From a checkpoint of a small image classifier.
Training: muon at rate 0.0017, 11900 steps, batches of 256, held-out accuracy 100%.
Data: 195000 training examples, 15.6 epochs.
Rows from block 4 of a small image classifier, named by matrix and row number. Each number is 500 + 25 x the weight over its row's rms, rounded and kept within 0 to 999. All counts start at 0. Numbers have three digits each.
After each channel's rows are labels from the 100 images, of 14848, where the channel reaches its highest value: "responds to" is what is common among them. Only what is clearly more common there than usual is listed. The data: scattered letters and digits in many colours.
# conv: 3x3 conv (model.blocks.4.conv.weight, 384x192x3x3, each kernel summed), inputs 0-95

conv.267:480515533503483496521506513521427504540508485530499480495482548497495467493456507502483488522538496512488479541515524529553483494503493457547521474501500436464501527530534537469523478524521460500539481515490478507499489496500441514524538513501497495473453486426521480509512470510508486483
responds to: the character Q; largest: Q

conv.89:511499512490526510501503529475485528482480485500514472490480482510517512427537529464478451480494515463496484399512553523547521516479520451509504513489479482500500473451504468532538537497490494467502496541497483454500485487528479481508529488468503537498521544471499556528504493470515472512
responds to: the character 2; largest: 2; the character W

conv.330:489486504484438566483509481464466518493467492476495535510509465478499458513475519506511501511511525503536479542529527511498502515498510487510485501482513504525510549506521494504515522516465506488496499506485525492475488505496479518465551502544451475528533482426472494496502474464531483491
responds to: the character 1; largest: 1

conv.177:470517516479470502523474494514494514491504514537491463505501475468515517533506475481539483531514494561475491537502571493501505517478438548505495511510501486501457473518512459473463541488491492510504507495484564528489531497518455446486499464475478512465515540527452480505510486469536538517
responds to: the character V; largest: V; the character D

conv.123:534509522470507559528471453509539515500490430454493511471505507478463556503496482474535511497514507506512480505534565484499479459453490568504505477526469494512502533511477535522520510515524555484518493542524450484463486511502450440486501518511493490486527490533545502498513483492508480503
responds to: the character C; largest: C; the character 0; largest: 0

conv.166:486480544502466483496485488558502472488480475482471487487525491465500500496449483519531527475517517526460511499451495501523462527513500527527500461443512514512499530513504550459474517520533502461503527501505488520496506510516510500502508503546488535452533467521488496530534484498486510500
responds to: the character K; largest: K; the character C; largest: C

conv.299:484522509524483503539537512482512536510466510505525480521525476517507508494502480483507479497480519481493500538494470529492508454511495467475512452496510487487481515507518496533496518514542478524541536549463532494477502520500528467488484502492499511540486479512478536505489473495491511494
responds to: the character T; the character I; largest: T

conv.256:464547535526523514548508479470503504515525494482506458484463500490507516526510489471472495489529507494460487538536531490531511494520443456519459533488509457501498562505539536516498515504479527507545459498478456465438473497547525528544494494518502527485506509514493482512488496480512483467
responds to: the character D; largest: D; the character O

conv.351:520495491513475510489475488496498484458534491511441523537477458478517496487482509508556496499505522546498522474481516537503444468483499500469535511539470505490471539484460538499499515499520502479517477494473506512508506523502470479552486512527500521463562513538468536514492496433487539504
responds to: the character J; largest: J

conv.165:523495500496524492472492502529504505483514496501489499469507460484454513517503546473531501538523523535513482453552553505527473573493499497531461472521527505526454470527513486502531467551531512504494540494486469497506537505503491528494458500459526588482490501515479514486470482482550505514
responds to: the character C; largest: C

conv.369:493554507528515489579529504521482501502481488478497485504512553489498475514492495471502493502529501487502457503509500533522459457454490493487524497472509485471500535549537470538464461493525465513538523526486498497476494486525496462499527484446493526484500511519528519545499471491506504512
responds to: the character T; largest: T

conv.88:560470511506527501499448495500530509525533568530478540556500479525486497530505471499492496491530494518463491500515508496502493481475515497481515535498527471556528427507462508544460460486475479501510515505496529477519526566521492476493524534442488501492500501551488526493490469530522520501
responds to: the character V; the character C; largest: V

conv.75:499492479505505525532493485503497464477475482529519524541506434506495496496461494506519512504505486519502496510532518530510476505508534448504558516473491496530460524459509543514486505507473483499511470529482525478472496524489474487529489460504438467519547480467484493575504457493471491481
responds to: the character 5; the character 2; largest: 5; the character S

conv.223:534514507516500541529456533520493529506477474492538514501487488499458462523543489499529481515500482500522502475476501512506482489469523504507503434475481553459519501531565446518515526527519539501536510511497486507472486518459495479480523515465538547496503493529489540471494516480504521501
responds to: the character 2; the character T; largest: 2; largest: T

conv.125:479495508482490505505499484493487494497483468499514539506535461481476466488459476521483502479503469552502490478486512542521482528537522496455487533460467544527510541504495546509500486492498498476507468527468534551486541490496450511480486482545512547475538521516499489532480492526489536533
responds to: the character J; largest: J

conv.92:515512494522492475517488502499510514515504504498524504505501514521516514508465529554520465526467500483530518505524528500494501508491486500523513505526495441530523446491520532507541501521480424492518544539481466491450514519521495552477519515460524518505531471489493458508496542492479466511
responds to: count: six; the character H

conv.102:509483559490511537532503528531500563515513520540495467515534466509470490509481548506474476511483488486495533493485523488498518501521507526458495486417508511512476491490487515514513490505452483548520471551505447486537502536519480489504500467484445503495484539505543526492467406479490499511
responds to: the character H; the character W; the character D; largest: H

conv.85:495508480517526513487479525501526497504520505499492522480495441518495446486470520501534518495475517477533496517513533487544489527466509464493496498482493493546521486517542476475496508496486484475493503533497449486494491477544524435525527505497542513482488521467489499512543465486518483508
responds to: the character T; largest: T

conv.189:526554487508489501565467510493491481497440493515515505476469483509513485480528495441465496531460498538502473499495526464544505512507509510476515492519498501492483515454507451486475515491464462498510530521496491463527549469528522518480499525494498511494520515486498514503513501522458511533
responds to: the character 2; largest: 2; the character T; largest: T

conv.108:545507518503480526471497502505472490503511476484515511534450478551504445521517489489474483515509515520498511467465515512529505500465512518534509503454516518506501512466512476531490559531498515457501466483484496527526535479441505502544509480489491522524500457441507539474496512495513515474
responds to: the character 2; largest: 2

conv.120:524512501486512521482467508479506490524485514514450524506469478509559521480534513485504523510472492523466466460513508456496473503466496499483487502523526491505470512505472473505478482498476468484468532530489549519499530492466502459502499486485532517513500519533519542475532470501520565540
responds to: the character Z; largest: Z

conv.273:561507503491501495495508509508523509536487473474520520500466531509501510536487524496507491525505494544554526493482488474553476492495485480537535469524494522514541518476487504486472513443479485477486522540501539517470529503533487514559485532530529495505517456493464529487531499520525486459
responds to: the character 4; largest: 4; the character A; largest: A

conv.255:484492539512490508473493444526511453453487468485516484503496500569521471522536509548492485504516498467497475488516525497507558435479494474518477514505512485539499497482484556495482483472500515478504482526524527505505519461511516459501499494518522521509519474487502483501569514535539497523
responds to: the character B; largest: B

conv.285:536482520513526527524488494502552512470576489482533503474469507445535525535493523487518476523467494505498480506504545526472500503482496546513515451505501516493486413557511524493501459525491486501502512505493495521527532504521485488492497538448503487481515491537483492502493489492522495494
responds to: the character J; largest: J; the character D; largest: D

conv.372:489540504498510489540485487473462495518509471482532475484535523562505502510541446493531452517528493486505490519541532491534523470465513517486510505465523530523503506525527492501508499497485509514496476494492470491548496508510487491498506484490493485476541535471563498558542480532499542480
responds to: the character 5; largest: 5

conv.249:490486509507458558539492480522476519490481489456476502534455468488463511539468497491488524505529476450511503491511495500508492496550540525489511550489475474536456507492495478499518544472510521492498549534487516532511505456504476484453523537527496495518521525511478499522505470500505488517
responds to: the character B; largest: B; the character D

conv.382:531493486534510508540494528520498499460524472478519502501429501449487519491504474507506504510510512469487526537522518456530525514475540486531492497490527507503464512522501481513497542511526515474470497484487447528486555512508504509490510487481536526499502455469531517493500487466519507452
responds to: the character 6; the character B; largest: B

conv.309:537539484505491482510517543492538453511493455519534523493559467521468471494468494502490535481466537502513519504497522496507450499465486483478500487467471492489495488517521514496526494480502463476500559502453539499475505490501474478485503542505493531506497482487504513509519510490474508547
responds to: the character Z; largest: Z; the character D

conv.227:511524558497478523555500521537493507528484502513479454518508490490457516476516533462492455440521475507509444505522517527532441495483480475534522523439498483521544503510541489486490512509492476501508505542544504481480450466518501477539514498519537524490500515517494504510499485484505460486
responds to: the character 4; largest: 4; the character Q; largest: Q

conv.182:515514479523512508512519487529514529501499485517477494497498472503511497555542465474521454551457501545527499551476515503488501515498527499538529486468500531529464494495499503475518533479483510491510510511549469463502528494528435502521479522500505487476510518518528493482484500517484565484
responds to: the character 6; largest: 6; the character 5; largest: 5

conv.95:514517515500522495475496481515461514464517504494527509512460529503495506518490550505521478491551485492490502507475485493533450467477513450490553537453503484515494511494501461516464500475452517499493491544482504496536552485494511521506504500507507506515508481471500483512519479498537499470
responds to: the character 4; largest: 4; the character L; largest: L

conv.296:503470555481506500539520516500505486501535497527525528462543483538487490483456488521522478486469484519511492495431502458523470493521519480503512444472525488513500506448500488504500498484473505505528479501522492487508513489496524459493513509504478498487480496475491483499450479562500467514
responds to: the character H; largest: H

conv.239:478507462474531467546509454507534498476511482494509477517482470506471515499481519484474511479479508520462440537481525483479440510484479478490483457481491502544483492521515463474535452507478499550489517523532541543499468509554494504504502537542497477519500540524511459493501473511510490469
responds to: the character O; the character D; largest: O; largest: D

conv.77:534476471475483534441491535504488469481489497473550507487507493535566501474487480482511509534499517476516466468519503525510460522518503493502522502514519522511468488437510503467465511501507480499493511481488469490497518488501463485514503558512508487513514553474488515494498489466491538516
responds to: the character 2; largest: 2; the character Z; largest: Z

conv.15:484523529513493518476504487420524465515529518534499525513456514552475513491514509498458479506504489502500518520576482503514514516490471521492504503469487474495508523500480524498465493511472498518485500528569475510523497496524512525480534507534527516518491473499521424476481511453494529492
responds to: the character K; largest: K; the character X

conv.363:447486476512507502530519484491500502488497499496484526464483481459459532524526526481463539512512526497485467505465526481512482502513459490510527530504454470521519497565523492518466527490496499453472497465483504507494493541498478521491503489496475529491496428515519539532499480529494485513
responds to: the character 4; largest: 4; the character Q; largest: Q

conv.118:516483516489530549466468481507494530488462457512496511497488475499516488521527479478514482481543479508537448516484497487500477539479516503442531512499511522539503521480489493525525478502563499503478519495514528506461510498528485481475497509488460497493509483527499471469528461496492470534
responds to: the character H; largest: H; the character A

conv.378:499527500486489551439512488492468510507440482510487505507525531514524503517440499511481530491510520494522524480546493484531481505453537474473492544430440562487528508507499490494479466503492507500500540529514506505489469495507480458506481501474501517494487510461478499536515444514514522528
responds to: the character H; the character 0

conv.172:514526497501527482523463474507531549522487522479482505499525523504525470500507518548475504496546496490506511492479514499499527483509466496493524484543538484536528528499542486538507542557478454499498529508449497492442487482548507501496502498504521500478522504501477502489496489458503507470
responds to: count: six; the character H; the character D

conv.328:524473519546541539500465528502514515523472442481506493503482506547495511483456500475494496507499471481515480517524544447567531525544475497505501486426513510521533430519534494491507462474504480467478512500543499516484494469517506476515508488445508522521496512497494474513513480455504496513
responds to: the character D; largest: D

conv.252:514446510474495512493540500494554474510486539503536495488514487509456522476478509506488542491520470505538491475492536517497507514430469487526514479472482492533554496501503495520479508543505521495501494509479522536479491513512477495492525487473484507481520465537443500485502498486526443471
responds to: the character J; largest: J; the character 1; largest: 1

conv.87:531511510507478482489505518518482505501512492507479520554487477504490469488509469493528501546481496518511498508508512515520457531478475499537511467512517563518521416555507498483555502544527491472513524508537520484461474520548451527488487510465508539490493499490526517513471492481525511491
responds to: the character 7; largest: 7

conv.155:500490522500479543495540485495468537488519536481491504524457477450533469504508490509534526530510502473493510487480496480504523556492480475505479506506491454535484483515525505529487484513467503480470503501489506539495522520502481487491522498484512463539516547521480548455453479486506513511
responds to: the character F

conv.157:463472498539527470486496528489517493520520546477518533497514453501521488490466517565508459512496495467525501509514478513478532545470499503506477478525559452493456498498496492521500503505494465501516520496503499482481505511524517521465486503473529522518505454485500489514465502496466484539
responds to: count: six; the character H

conv.207:532520497522504514490479521512527501458488489526532488452468493491492517516473479487575558531504481483565520493499488490514500493499500548514506498524470505516457508429512465476511545513531522402477497523489489480516527483471503497554538482496474512531502485460490507501516486535516498501
responds to: the character 2; largest: 2

conv.197:511504522506528515445481501501542541547545518495482484485516475483499439519506476480471519510492501495489506526510470505518492511517524484492503479467506506520499377506499491521480475555496529533502515538482532513493521482492508514527524516443481480488501488534491515495473490476494498474
responds to: the character F; largest: F; the character E

conv.160:498479481505477494502499447512514484509505471506467500454507460468507475506570486494548532553510465506520512503465524516487491479523478508507563472517521498496487457503519507478466487499437564489508504511510494497468519490505490517522520490500521468528509424537501503476509538491501517495
responds to: the character 5; largest: 5

conv.93:493515491478502469501477524489475497518547551524473539510503524526487482501488541487506477480548518473513467509509511553501498482481494538493541506509489515508531478501537497517496542502529466537494520516470522539529472507474541471498484517526536482453510500487496467505541455511522492450
responds to: the character 4; largest: 4

conv.211:507493536529481499473529495501516481497507486512513523467485493518483498527483531507512540540453498491477516499493513519503494504497478501507528456497502524499499474452526540434491521455485471452495528515477543456513507506507533479512502523496501509530497479502489544509517461539546516489
responds to: the character J; largest: J; the character W

conv.241:535510504502440526520486508495539511505514470489517557535494456493471534507496532471526498515507478481493513492481494488515465512546501508503477510517478520523500453519519480486479522543481503474515492520501484531514514564522492493529497499474513505497498531532495515491509477554542549481
responds to: the character C; largest: C

conv.242:535481505496504516526459516501515519544527480462477506548445529524482537476457484505508517510488523505483523519482459519505464494499523502496566444509490529511489489483501517492473507470505456520506548519476503533480533484543492501529522489481492542459507491493521484480469479505483518496
responds to: the character T; largest: T

conv.64:479494503512482541501512506501496495523484516504493457510494455551460497507495549472523560534512522506538468497501490503494497500516534490487461459491492518504501590465513466495472544518443506469525504544511549517462513488489500499513496456555487489541452513512460502479512477505513498478
responds to: the character Q; largest: Q

conv.38:495512509478490538507486475518496517474560486477506494524474490485476486490514540481503475473495488507511529485536525520540517495524529548502473468514511472513468450486529513485503511491442536496527504537450515495530486494468493506522483529436518467509505500463498524519469497547505502500
responds to: the character F; largest: F

conv.124:505500490526520495499473515531516471479513462506547512470475540518494495519504506500478522525529510466507520503508499485493503533485545462499460494487567526500465471479517479509558557474467567480498499547447513532465536517491507514494490528500509504515495483511491488486513466544502494472
responds to: the character F; largest: F; the character E; largest: E

conv.279:482485525492525503459502521519497472497473506530506523546479472507478541492457511491544514524508514467481488471480485520539519524497462431523502504474513495512484519525510526537496525465532479485523504521488498467493494515483515475519495484482465551488489474529547494487500467524496478533
responds to: the character V; largest: V

conv.243:531503510513552498518496508464522559485499524527486531467467475495513481518511519516505487488494491478467505481499522503506483515504443469498501517499512445516530507451534502511525473512511484513531510484516475478505507494512462520453551504482448531483502479479519509504472476501514471571
responds to: the character V; the character 4; largest: V

conv.235:509467455553517493488467544496534499473489500519496511466511451507489496495498495464512485531510481519545474491517512525511514514484489512512487498508545478493459424501492525544536508482487462504519536543513441470477523504504472491514511519500487519468543469481580535501522480463499460541
responds to: the character 0; the character O

conv.228:511534510484476465503512502482514528468484557506505493493462488537451509455498510519434495470529543494474437496471556488501533470505481495515514466467497505526537509526515496494494555468514476501498490480526499516489487483458509476441523458480476543487496533515528502501483462478546486503
responds to: the character 1; largest: 1

conv.40:494479558492531482491524472492467529504540490485543498538498480506530485481502480450524482494493453495512518469523556497564535441543457462489548536478503452508509516483546516489481469510472500525485479548477478518524472516503474496499504508532482475490469482487532466511511496534509508475
responds to: the character 5

conv.220:516518524494505521538499432486521559454523510508462477459501469485521465482516517474521493491496451500508490518491541491513510496517508545466490503527538449542452499531503516553530503462468507535508517555484500518525539475475493516504481507509509504513539504530485501491511474512520539511
responds to: the character F; largest: F; the character P; largest: P

conv.179:536465484473489496522501538503510472488486448513535538501521508551497503509472494512506523528489507482515474518534474508515466472497525477483518512502456502536510487474489496531483506501542502513491466474521515483479458510510494463475460463499473494492526498485544530519493488487505507540
responds to: the character 7; largest: 7; the character Z; largest: Z

conv.298:519508508528475536470503507491448504495508570543502497536493493497485514519471492532501504529484512527502464501450504529538518481468504509513479472494525508506499453529523471527492543512516509505494502533473478506495470516512498503488500499493475539493487503478501492480466476500482459518
responds to: the character Q; largest: Q

conv.72:478494521494506511475454498510501518451510502474531502536464522490490477498520534519491495534535463495494495522508494525507505470437500456524472544472483501471479541502489527514500499513523529526514515512494471475486503546507441451472501511507448497491498495543517490527509495562540502508
responds to: the character G; largest: G; the character C; largest: C

conv.67:510484547461533468493500504524508536519496464478482486473503489516470498477479492532478554494572474492464516514510490499515481512524502502499534493490482472530490514521518480459494498515490496487477517501488556511532501529545486536524493484467495511501492494538505524510533496490514504480
responds to: the character 0; largest: 0; the character J

conv.261:538494523496517503534481538497522457480502513459540494459484480466501520511453503509475500497492487478550511531494501501515510526479541475515496500487489504494492536488514499530476545493512524506457471520501511488500547526468525475493499485541485498518498493523454542505494503514530476487
responds to: the character Z; largest: Z

conv.34:497497523464467515490522507505493479459478487477535492503533481506536516498517510485494493514501481522536517474541453465500480446496494506475494472505439497513459545517515503490487498499456524507473462526502535464508495466509521494477485504547503469506464526475480524506540509515496510512
responds to: the character Q; the character D; the character N; largest: Q

conv.340:505507580475483487475485514511483515467503478494517518494466464509485517500500466511490461492481477478546546487470538523487528507494526514547489520492471492503513515508480554435488526533457480483479480507470485487501520516529488466521500512530511514475520562462471498504522477471483511513
responds to: the character T; largest: T; the character 7

conv.265:556547516510465523520471495472527472518507501505473510494490519500479503499469499479529469503487522487531509525450490530489508507513503484522480545526506490504558499477483526537540500490536523531518506527492449449516530489486561489492511525479511507499476520510493504490503468460511495527
responds to: the character Z; largest: Z; the character 7; largest: 7

conv.139:486510470483513480493486526517474477479505483486513479543446499530514527456495500490487503510459516516499474470491525475538486541573465467524511496518533546491488507500531499525516525503455476473521515482483489485454473515508483500520496510476461547515535485499499516514499440485501556497
responds to: the character 5; largest: 5

conv.337:478505483496535531521464525459508498502483504499507511503500459518481531518485476499502481510518482494555458495520491484531499495523503481498463472466493546489557500536517504460514488476526473502493541518469514467488475526537522473499513503480491493470463527475563573512525459510524505519
responds to: the character A; largest: A

conv.90:489498546529533530486483506486508514507491525495490480474487530556500507470471510489525522475529457494488445491547533499528580520520498549493529534503507504533484486478512491497470487474538455496503497529481540494500501502493474475529489488462479514495483493492481501490519479511542478449
responds to: the character B; largest: B; the character D; the character U

conv.350:502490449530517493489517488482537555516494505513495494501486462521496434505499481446486498521484484512523475456485523523524499499474472525497504489521520520529473503491515471536512499484469450479482498537470520521492495493510528503529466492505495508523518505476518513475463534512527519503
responds to: count: six; the character Z

conv.334:468515498534471486520505533474511477489516497519468514500481476524540506499494512471508523478552498528492547458497488464525460508515482448495550519550508545487502468495531468503511538525480479439562483525487481522520522490521513484516517501519473503505529448495467526494480485488499527485
responds to: the character 5; largest: 5

conv.321:497550465517518515515512501493519529492480473537533441480510505547466486547502518516495477550510457489532484488518471521550475478507494523488541501498495469521530493488498476464519503476491482513487502558491480505467490511475477484531545466507543514516495492460586503498500486497488502474
responds to: the character 6; largest: 6

conv.10:468490509504492562433492488507498497508527485536489487486524487501479579509553496513521492536511503510496518504496532508523513498451474477483463437479496522520471468520502499454493505518490493527556481521482482499483500460505504511535502528493526493525500478523503489489529480530517493467
responds to: the character O; largest: O; the character U; largest: U

conv.39:521528496512482490486461484474485496530485530469533513502515496524481487517508480504455487490519496527492504505482504463560498503499479505513528501520512482482458552540475487479530455481514474503431524478505502534501506509540527515547512465512514491504480515502512493471545449469504506507
responds to: the character Q; largest: Q

conv.212:506504528477486508450520565497493536494501476520516483510502462510528526472467525480487524479514506469518500523499509504493493520465505524546500467499512518490501521488513538488484516526476460483480567538463492498469533476507453504474497552533429490491533516449503473497500491520478537487
responds to: the character 1; the character 0; largest: 1; the character Q

conv.53:535553463494503486460491496489489531487566511497449525517509496504486486519510494501513475508526485522504525529496517528515520511426528458465519548516493475480513498556509539490490506488507512526510496487412463461523510478540495498523499557515452508486508489487496475482508501506528511518
responds to: the character G; largest: G; the character O; largest: O

conv.238:522493521471504532498497524494540480494525459495543541517491490528512489483482479507435472504503506535491508488492526484533445509476507540487473513492538533523527495541500513538509510496439505526497505497511503545513505502524484487484503472480505551514470522431492507487470473505548522514
responds to: the character H; largest: H

conv.109:489519517487507468467490477533487497513502518480498460530563528512493490508515497466508505452508508531480515495520554482506480534536495462482540471448477491521509466545509497515470497493529487489533492490505496470522483472552523496516520480471492493490459486446515489546520498483579517509
responds to: the character 5; largest: 5; the character D; largest: D

conv.184:550531484503494528561504458562533563490512472501492481500514481525489510470474518490528449490527517505496514465520502518502506501462425577502494468536487510511504523509527470503513496482488465489474533496501488519508489528507506459510522486484522510491484514480518488522497502507560533523
responds to: the character C

conv.136:549502497493506457530447516489492524454540456489513502484496492490540497472482498460486455520508468510529503518498507504549506538486498477523472505532479518483533506456467509483489495505491480477508488532478512516487484457551530509481475495522468493505515554497502486460507501469539520527
responds to: the character 7; largest: 7; the character Z

conv.214:527490517491493530547483483555497494471501461486508522506486553454503522499481557539485541489526491499474484508547454492528505468483494493521511510512460517499505514438486490490444496497537527501507499464471489537509519521501414475498491490507423538503547516526476514554512487516475504526
responds to: the character V; largest: V

conv.202:493521544505521470482511491493503548531511550500516452489460457529490501547472488538525468478522488477551524512544520472473510491478498504488545503486445455479474504513521473520502557488512481523499509525470493476509483516542488534537544468492519471536515523512508491499487507481498508474
responds to: the character 4; largest: 4; the character A; largest: A

conv.103:507517467528520524433472485529468517486505509498539480516494481516512501528514496475482520512518520500513499548510513503548477481429529499501497470501480533514481506498531510448506532451525475557484498499535501493503494510498486504515500521501543515523530492508529491501549477545515503480
responds to: the character O; largest: O; the character Q; largest: Q

conv.111:500533487487507515496470507486445517552529451453475551501478495459510500475495499512474515499578537505525551543502537480516488519484538478490419513511493495506508509520457508518505498527514469480464514499521451531516513503506465491465521526476494495517504515524505501475529485509487505492
responds to: the character A; largest: A; the character K; largest: K

conv.287:553490499537503555496525456517510507498488470537517483477486527498463454507507481512552525507520482477512519504499510536486471483462475530526473443508508522550498485464486470442480529491470559482501510510510496507495535461490486518506526506481518504529506509504469481496498505532505499524
responds to: the character T; largest: T; the character 8

conv.373:524519542501469509484495503542508521502493491447494487515505441471490526500450511444515530491501440494472509500485516519519467517505490535507522513474529518510456550504523502444489496536486498499486477520523487495494495509505496504537516480500521530458473494504517492506500480538540521507
responds to: the character T; largest: T

conv.307:455511515491537509444495465536486517476564508514491499474481487481533484484504513448499496515472499500506491492491515527458541531508476527537516465514504523535489506537530514507530504473456499476553518543481477498512479496492511528510516503482471500534497528516500497477466458495425474502
responds to: the character V

conv.128:488491524509490537489523490481519528464515483507486493503525457452500499497472497474526491521525481480517532493500547486549522472465490465476506501497536451533490496508521479517516518468477463470503494482480519539511529473486457470543494482496475487510533514467482505495512514482500498480
responds to: the character F; largest: F; the character E; largest: E

conv.263:559466482515538508521523523481557490471495436488508533515511477532526501476505443488521483492480502539494554488498517469511484503513466464483489434481508497497512505563501521514485486502501471484490530478501499507445515519532504503469513509489515534493492506561473497525494494500510510558
responds to: the character Z; the character C; the character D; largest: Z

conv.262:493512489515516483550496531494495518515513485534443497513473515482511522553493540490463525463547483500479481488513523519488503532488554496483522477531480522542497507523503531504486485487482525536542500527503539494510505475462515512546508489473497546455499486489536495540506509497541490500
responds to: the character 2; largest: 2; the character K; largest: K

conv.315:489509532472505519524508514517458513529537473499514472510522475532494509497504495454466494522504491510468473489525522491523502480544497493494488503508497554504508463523510531548530492488431447515536473532504497509472484501513478457510518517465488504529427515507459507482509456475507549488
responds to: the character Q; largest: Q; the character D; the character O

conv.121:492499505513497478516491481485463500479497495494448499485486481479487482480539536503498507514559497476528496464542487504516536518502461506541556488494534468495534436517540501488500473525497481493496524515511555471482488523483572495502503481494483498493496471498528462524536454493520490507
responds to: the character 4; largest: 4

conv.294:504443489517491530510460521499502538499505499488468546534486438498500481529475466496539515489545450480508496509499512517484514538493459525522489509526484508498490490505515521503507526556540498468514524513471518500543489546497469488466482471458482532502480487448462493523485478480529510498
responds to: the character K; largest: K; the character C

conv.149:540474552525483520514511489494538474487458487487460499484508510503474513529503456497519472550509533524512523485508528526513476517532493518504519477462536495509506534520502545495476514503458472478515500497497506513460509511556494484489465522484529528530551506499479508487514470528489477499
responds to: the character 7; largest: 7; the character T

conv.341:495487479475492489493468500510470483480464478485477505471465517492514516532457506500502524504479473510554498564539500461519456539517562469512497514443509479521477504487488483524520535449552535462514516501500474464468522495509515497505543496495488507521529488487533506503529492481466457504
responds to: the character 0; the character B

conv.158:489515529504531512459508498523513493467480508484501484482480530474506533483518511501538513514504508517562497489533505518475505513472489481520480469514473492478511500498500511454477511519495471481457476545504507529519540497497488501530523450507495525497567467503500501513569450518488512490
responds to: the character 6; largest: 6; the character 8

conv.105:519541498533506520497499462465530480503473488505486515471508509534485529483503533499529503517493533481469473483497503520522476440474465536510503498455512545489506486491559517462514502529489481465500511501516479467443450516462536502520529507464521530532515513535516482516500480521487518480
responds to: the character 6; largest: 6; the character 5